python train.py --model="segmentation model" --dataset="rosettes with rotational symmetry" --train_examples=195000 --image_size=64 --crop_scale_min=1 --horizontal_flip=true --num_classes=2 --arch="unet" --norm="batchnorm" --activation="gelu" --pixel_unshuffle=2 --widths=[48, 96, 96] --blocks_per_level=3 --block="basic" --attention=false --upsampling="nearest_conv" --init="xavier_uniform" --residual_init="none" --optimizer="soap" --beta2=0.99 --lr=0.0014 --beta1=0.95 --shampoo_beta=0.95 --eps=1e-08 --precondition_frequency=16 --max_precond_dim=1024 --merge_dims=true --one_sided=false --adamw_lr_other_params=0.0029 --steps=10500 --batch_size=256 --epochs=13.8 --lr_schedule="cosine" --final_lr_fraction=0.05 --warmup_steps=1050 --weight_decay=0.1 --adamw_weight_decay_other_params=0.01
Rows from block 3 of a small segmentation model, named by matrix and row number. Rows with one number belong to one channel. Each number is 128 + 24 x the weight over its row's rms, rounded and kept within 0 to 255. All counts start at 0. Numbers have three digits each.
Before each channel's rows are labels from the 100 images, of 14848, where the channel reaches its highest value: "lies over" is the class under the peak. Only what is clearly more common there than usual is listed. The data: rosettes with rotational symmetry. In brackets: how many of the 100.
# convs0: first 3x3 conv (model.enc.1.0.convs.0.weight, 96x96x3x3, each kernel summed), inputs 0-95
# convs1: second 3x3 conv (model.enc.1.0.convs.1.weight, 96x96x3x3, transposed, each kernel summed), outputs 0-95

lies over: rosette (79)
convs0.43:112111135153126129158143124123137161116167132135091118113121110095113072190162094106145090122153125128143126144162116125078109130142114130144186101169100112147155131110107105105139105123131142130143125168078125153160115170084091131138123123158094133118149135121117111098159142105098149126
convs1.43:137137078122131138124161121173088107126123117141157135164137113127121161113123188097121131105120130102140151082116144119163138128124094128122078081125137127128107129122139135116144158108121167121112160131140123172140142072164170136109135104118168122099102131095076114145093127141167095142

lies over: backdrop (97)
convs0.8:158089183126116137097119114152120125176116108136134180129129082119171124119125146135153118130182066175142113090146106094098140140132117156114154120100117120125121154118083138126103130084088111111144136114155142147111127113131151153102097101121092114150164095112120134124114142114101130144
convs1.8:102099129124154147091070103169135147128094120143164098145138137121113141123085143162119096097108147082124115144133107157108121155150137131116101124119160164125117123162169100140097139183119118122161101113084117155151152123143118093148140136073173137126148139138151115117139118084143139139

lies over: rosette (98)
convs0.82:108132058129134095130151131103132085130142122122113111167142154115134127136174095112126132126135139098099114104103111110126095150142143128104185118102146097107094146154172190162147129141118072134116158136098124113125127105165136138130121126162079131104137128086088124121127096117134148128
convs1.82:138057128127117144123136154144119150135083098105134132095102104142114169098077154131097119109122124103146136154128076122136158103098094105116123130142087087161136150097108080125139144077117161128130131141154134126128122091109142100110119143121137173140121110164104145122140072140119116119

lies over: rosette (72)
convs0.67:078138107094121083150052088136126087134113100129112104092133137134114149098159134124064146130114066105180102131120144123116108120123138115118118110138142097137103152155119119111107095134113144135105086103135144180111132152122108129103155140096119116106118122130088120136134119106117113145
convs1.67:115101186149121112092152151112189163164138100126120138116146103122150145161130135086140079143111135122146136163124158108139110097104096172134116149100160140100143151173171109117107137148115106098109151124130104090131147163092139139137128099139121140101134105108167120090128110139100127145

lies over: backdrop (97)
convs0.47:119135140132115149119140159102141123099149106162084119125162091132131159154113103128059137159103121150134140122095115153100123098132179140140143121131139109193138150184142079159118137144130127179106146138096127129111149121147100141100121137102127092168155136139104123159143145138140126087
convs1.47:111127144143118082139129120117122056156061155113149166121113137115106127101128151085127094117127123154117105118132173117150130163103138132127102151138123103131117113139132104108143157098104143077143140138143125139107102154124137073158131145157148137113116124126144173060114100107102146149

lies over: rosette (79)
convs0.85:131157131174147107129160194151118146158156142119126146121150126120100137153132171117094154152164144164156138105171156127132131157159140144119121111137127127158105134165143157122138134157098132135137138163161098148170144145145151126112106175116165142194127129144153146143097136096161106122
convs1.85:144147119109145147127139094121085122073138119147112131191129118147139114094125112151126118128100137164090118155089114134134120119159113092153154110103101136106161171114097085137105115103177129163158089143121139111092145126131082139127152141099138104147131091105141119074139110121139146151

lies over: rosette (88)
convs0.15:108146163120126078126113146145126137149129140126103117155119137145112122134167113162181115153117078164149116157150156160146146147109146098098157163149123123187133125135139104104158164101121069118125143168117127168135129137136143110176129148108172123132140085143117088119113137112105122102
convs1.15:181100106117110124109139170113152129067126140131138166090141091098106174143117158157090148081135145128109107115120134101138130103181116129144111145116154121083131143106125146108116077119142177097126121151143116113109133096180120134111126128128130100128101144115124141105129127128100180150

lies over: rosette (83)
convs0.31:118155145129094088131091131149160093108065136125101131098158160121148138073142143124158167112112130122141094134115133118124126135120131123149108148140133073124140149120122103095106157082143147159105137111129103148163126137139134116105190120171109133132147126105116163161105116094119094173
convs1.31:100119104083131157102130118114100147118164189129162080112073108110149131154153124103099080126106140128113168134164087116119140143158162152092143145137146099111136102130115148125180099126093125117111114144143137110122113137118133124147114122080126152099138092129161091120096132124148132097

lies over: backdrop (94)
convs0.54:144070118121128143109155079115166154142141107106115165123113146105133146152159123140136140094175119108112094119092110099120111174113088097118123142154119120117113114113145091126120124144149131118122106123126112103135126065081135106123138143097086100181165099169121133131136090095126136115
convs1.54:105113101128120134113130098164101093146119103176116102127144109131164105087107125133145130165136124148117118166072159119107156118142148093134134141117150140143143138141121129115132088149159047156114090128135129087113124167158124136133163141117132085151097108143145147146147080133146122090

lies over: rosette (95)
convs0.59:122139157109125131096110099115135117133140142121144103111139136133125134120135117138086127129084137166138138108187150119117141077150173126102093131162109117131091126125084086101151131102133168123097135058156132083140135097152113137102169132134151102100109103150109094099160161121156121128
convs1.59:108108108151125129054141141114084115136102153119121163140117108102086150109064097110122144106104129147113099165093108133129071124131089119123139119125124163133140134101144103120082126149138101137099150165136136139123119175096117125159105131152129131170122132133117183133084129139117116125

lies over: rosette (93)
convs0.64:120129179142137199129186129118152121149123125124131114142112104129166112116114122133156148116100126130114141133110136137113108139142118149150092105150153129127155137153071104128107135148144156070154123166095126131129090071135139120132144128158096105170122143098130116138186153151100163118
convs1.64:116054135113131088042112115115148117138125107107138106111124115135148141088093117107120124154134128119096156130139145129131107147112150121119094126128100125125132120119191083130112124076126124122142166116134118096132137134124109082144089145066115148156103129127166131106130125160115101122

lies over: rosette (99)
convs0.19:133114122151114140133152090103144122152107111158162120137180085151135120087108130141132176163135191083130166129131131132120145123105155134112118171113151109129163090137119085115165157087153157145137092134098161104150145113145146170099133107111118124103135163115143164145146140146130135125
convs1.19:136125176116097073161079149113131122109137100105137099088096149100071100151126126086158108111136124133152108094106129124126157182132137112137125119141112138133120138110148142114143123139149116078112135107096131131083097125113131146166144122180111104093099108136135098134119148129118089168

lies over: rosette (100)
convs0.94:131131100126134119126097145128157153139142122112122129147135130138138120177149123138116150109079127134144104123155161165115112140137158134185102084070166111121129113142089042121126130131112133116148165152141125116142133130124088144179148143131095099161082130164112114141139134130115157162
convs1.94:112093137112121144064156105128118064077093112127120128117122121103124147111124111106099110138127128090108168139109129071121132106141151095072087186160125135114136091123183124090135126104125127123127120147120121114146130118150149090110131113091127128109139142110150134144098112155133113095

lies over: rosette (100)
convs0.88:126144166116151143149177187171112142116095165125123109118098139111129129135101111130077127127133126144137125130116136106140156158106170093122088170094101105119148084134110134108117076131104155128137131142137115149115096178123135117159138140125144172101113156182137137160145106094146124118
convs1.88:134124106144112156148120076108138101147091078133115094106143104157145137113119125075169116152078147142094105134123149167150107153158157126130118102116128149151092151146166152117111159133112150160156096129121141155140110112125122198088151144132138093127129118109145113099112152130157120148

lies over: backdrop (89)
convs0.83:109138065104109110106142120122117125136139136095145114143104106112198160119121149145083113143092116116100149120123108103125146145122176150124135117139095129109134107155151154147106098112126098132129159146114110112104151079117115155116113119156136109124110076088126118122047088129144143123
convs1.83:148082144158146118162131142106082126122141109135126128118111140141120137152127125159136143120120144120153149135163145098115113104144109116131092153093179177117133118096138064143086135089160110098116120129160128120180096133157133111131128136102150121162094162141181148108073127138137121103

lies over: rosette (77)
convs0.35:152130132057124140143167121120108093173128127153169132095130117106140145121109100132140157092082123108086147152147157094134078113071152089107130119128112154136170161152130112107129132116125111188119144118143138135125138154099120138137146122143107102108104142114159105132115153148134145085
convs1.35:127142071146173109117094141130158115106149132140115116132109138137094091131131152137168139126133103126134134096123101132135132103164113197147138169138144118101107111115140112179145114129138134061107127126142162092167126099098135138118110104132119096088163115119104109110147140134159111182

lies over: backdrop (98)
convs0.17:124130128145134115155086097141151096157134102132114148125147129097104104152122141111137075109160071124131125118088128143123095104136122146159105148088047109131105153147111073127101119121137122171157139123150146140067128146131100130155127092123126126086100100112117106118128126150148109125
convs1.17:124135164125122172111127133107149161110110155097141088155118126076147167110073148145102140118111110140098109149151100089155129169133126115114167129122170091109135133109105132147129115118108151090169089116138143119126180072111113101136146117145140113089188134122129108121134126119112131119

lies over: backdrop (90)
convs0.63:133109112136151128121090177160189133117116107124084085127117113127179138144165181129113132124159109151110147114148127119122104141156128131193145117094152145116145138108130082128143145100132148085162098118130161152133115116095106142111113103113151115128135096146171141102155127109132126084
convs1.63:118123154085154123132122102153116097106148096153176158066123112147095106115119102112142145157128142124146127092086139103106101171145130099087118163125095095145163131138079131137126133151115107148134131100098112148128132160151135120117145160116088112071113131088122120155119090142128099121

lies over: backdrop (90)
convs0.66:165136133159103134158138152127121138135125131106104138080117089141095091158060099129135106106107122106085115099118141109156110133165089072127136100122152089132116118106113156123137124146118163112152128120128122174154123159128173153084144124137150094121130117134126148125085127105152135176
convs1.66:113155116096149156089077100124157127146104099134135142131114148136129122114196145086152155147167138141132129129122098108121089143117185126099158154174125115095130130109153101137132145132142117102125112124156127129122150101108120119159136096123130157108132103105168108076177109109087134101

lies over: rosette (71)
convs0.91:161109111144100107131094082150141135062070134107114131111114135144149099161101147154093115102149121090106149113075125123115134076128100151099105164107151131107136095081145115113139116113108136136114168096105154092147154123119140116128137109147122117100125109148098124136130111088099111114
convs1.91:141152103102170155137155111095103150174126118163141135143150133105116107151148148119167132108114125136149153130117127154091109157155189133121122136151132112114081100134107150128136152147114086127141133143166092148138118126121126132076130121125124138103193159115115075110088149139106166162

lies over: backdrop (98)
convs0.42:143051129127083141117094099174151130154139119124119120146096118124125100135117116182165087129132067120103091156123120117099130120113136093135072105121114150127073119159110099131095157120134154119138140138147116150109117146105106131112135140128160127112151093138121134108131127186125113129
convs1.42:143108135118115091101141071100102085113100152099105119107131095137131094117111099105109162159148133161122091118099122109111110091158124128103160143092141149141162128118110101127132140143101126127147086118104122123124097131132131108111128174128090146153093137099108139143093051098131100115

lies over: backdrop (92)
convs0.95:081106112139133150158121113188125142172144165126141091159135115127115097108070122138145150133099132116108133125126166149129110120150135102092104135142141110154133185126035154166112139128150122113129125132153143138117135121142143129075154128145148123132092138107122109083126127121097138131
convs1.95:129146138134135107099117091076149119109093127141158134136138113094130086146190159133127163136103153133203098115122106191136130132137139151133133129105089171127149090107122106119108119125119135157107070114097106101121131109124102108158142138128145130156138136095132134133119119128176136097

lies over: backdrop (99)
convs0.36:138113155125129111125107056166093122096124085137098123120143129155166107124130078118107138103159112131124112118132168092110150145138111116130093136105121088176101123127081155112105100137136115117174138105084096109094120120113124100146116132094094136120153087102149151102132134134103108147
convs1.36:093100113107133190098131126137115061121163106138121130132141110099092136157102133118158132128135141136123097149147073149130080142166121086152130147121150173111133144123140103126158157121141157147146149167144095166090148145125093149114123110109107130151114153113137125140116189126116113141

lies over: rosette (96)
convs0.73:100141163151119116173147154115125135102124125095154136147083148125117108108092123139169099124143101159118121173161134095123112130153129168117128119119153158142103130145108145125133164154108150108131066128078098109094131106125142112130133121158102120103140119036131131132140103093124139143
convs1.73:151114138115132143137100096116115086093123145110117110106121117123101175088115122128087125144133141123153162118109118111106085168125151106116096172147124095150136118123177115137126129092115103148110185096160134142093122119123148108133126142095134132115100105203133113160103117160092092136

lies over: rosette (98)
convs0.80:136123126116111119115120122149093109156147109121146143163087138082124132107140114143105127113068102153109118149143149153158173105096144094113116135084126142142103167144115107150131160104095118136139139125129096121132095120137119145177144135086160159129065132131167089115113159098148083136
convs1.80:149142117126167130119151166124150138124112108163083092087147098152166097171127093118178165123111117131150142099140167114127145120118113132144111121183154137119136091135131106111139065133143113124142089104107143118133106151156132125106150146142071125110118128137068146138136125137124156091

lies over: backdrop (92)
convs0.0:145147118129122120132126139098112124111138131122120128141133125077104087149094155114095075114130134129119093116105107135089111135111140138164163118116140109128108161149074120137151152144089116129073136115120150124128157102053118097124126139129117147188142091115158075141104111129142093153
convs1.0:080115143098150151169154108146125175129099150152161133102118137106118119165134180126130150113108124104163120105143124145140145123145094119118125137113141107119121165169146101123103135139094127091139132142139128116120124111115112073123144066149168162053126155120109118151136162089132138142

lies over: rosette (99)
convs0.14:114193175143164142196106112112167134158121106106125124130102120142142123136143127132202113122095111126111105140147134139159148166111136159133119124147129136117141138131115112127147172181105093119103135122154141101206130166119112120157120125141117125123106128096133135127121147130094106120
convs1.14:144100114127141111136154155117155105112140095158103156077122098073106139135115112116078154137105151093120175118126138169065149104123097105119116139129152104136132079099135104143100121111126139101133126115158105100087129158127155113168139140153117139100081128166137128140105135147120136097

lies over: backdrop (90)
convs0.24:091100137092093156152115124142162105113137150095094089088074100110120093146118102115087112084130099124113086103107098113118128113120127090143095150101125150106140163093142139142119147134164125133131098117114148155121107178128070156147128122119116097114121094148157135140107123108126151130
convs1.24:149144122167136139065127116146115138075163155172132125135116151160122098131167137101165127120092105139150089149169116119153095107110142163132103139129127178093119129162110168164140122153158090137115102145124130130137155159125120133129104139081123089148132116108143112135165138124141086145

lies over: rosette (100)
convs0.49:081139111084121153090167136115094115124097093103120094073091126124094140126100097127157146113155121138170127117158105145124066097135128132084143136103128152093132127148119136144144158133153108146104091149123141114124176144122134114123120095117080107105156111145134111116113154108100095139
convs1.49:150116127145124090143131108105169112098167136148145149096134113092099123158137147106092127072097127106103135101101104139089174123153128125166114121152122087093111123090114111113106141159119160107125127128101121134145091155113153130163135161121139176156077127147110146122095115125118171108

lies over: backdrop (93)
convs0.93:162102096144090137103120082127165121134133115112138147134118111123108092108100121150142148122157115121131116110128095131090109114134114109128081123107105125094093118153086115130157151193122071144099144135105158125091109139089078141102131164124138132110166112157124135121081092113105121107
convs1.93:108084125123089128145104092129065146106117157115101111143080153126104117137189136149111124139120137173131145120086115135143125137160140108112140166127115098109089137126114157150102128108110141108135056133111107150095136127130144200102108123117167128142139123095102128126153118125132120136

lies over: rosette (92)
convs0.39:128112099082134156115175112140113129102096124098183143130080141152156118120107110125112123111117148123097117093151131095115164081139164120122101138105132117116129175119145132151149106108130140131156155117133115155092059136076157145134083143106148146166138119147133125132116122099084131133
convs1.39:095132132125140085125109146096104122149128156098126157122094113103075117099131131140123115140161139124134103113107080123102111132111127134120106110106103166147165073104131098122128111165098146111101143130134151133154127121115067096075145154109113160119089156149177137107137097095154151123

lies over: rosette (79)
convs0.79:120116104135082093168111138121120086107153139117126091131142155086100145094138098098132150123116134134141108130110106160131127131160117143085108168148120116092092151107116064111095125119121100145109113146158153104123107085115053102122136116141143106126129094105118111179147129130125147130
convs1.79:161155101143097144105086073128116154137133124139136123124128130154166122159129126195135146126111101146166108121144124156158117092092125105136145127130103172141147097092145149104146141104114090113174116149117139154139108082130172191122125161120100131110151133126120173125150135124122111105

lies over: rosette (100)
convs0.53:153138029121105100118137109157079135102129147106145146110102104115138157156166135106093155129100148110131126127103138117125140064100080110138134115149103113115149115146158102126146128127090085135131129154141152105131146119121114138099115145113107108134087109135123127131131117074090128108
convs1.53:111100102105151114122109122111111103125124119101144131115147107148139149124086124165137102139132136115105178095140092128092187184129101133121082153107170085153121120124113089149115139137109155111133117115095146190108110146132153105096122116149150132104129121108127136142155147133070088142

lies over: rosette (88)
convs0.18:135139114126122131115139121107132090137122132120077118077104180117126111120138098111116136079083125096125152124099114128127141132124097096205169063120113123103096113132141116123103109166086140146081131136135148118132106119109135151109144133086128124099153162129098169116153132131105122114
convs1.18:145121069107166133149100143148103122126116146165128144134176099153137149104107118157108123135131146145112117135146127169117101121119149184094127158139122128132113119138070127149120144091101126157158087168094138131135156105125082108094099128145116132180107118155114105126114141144181100134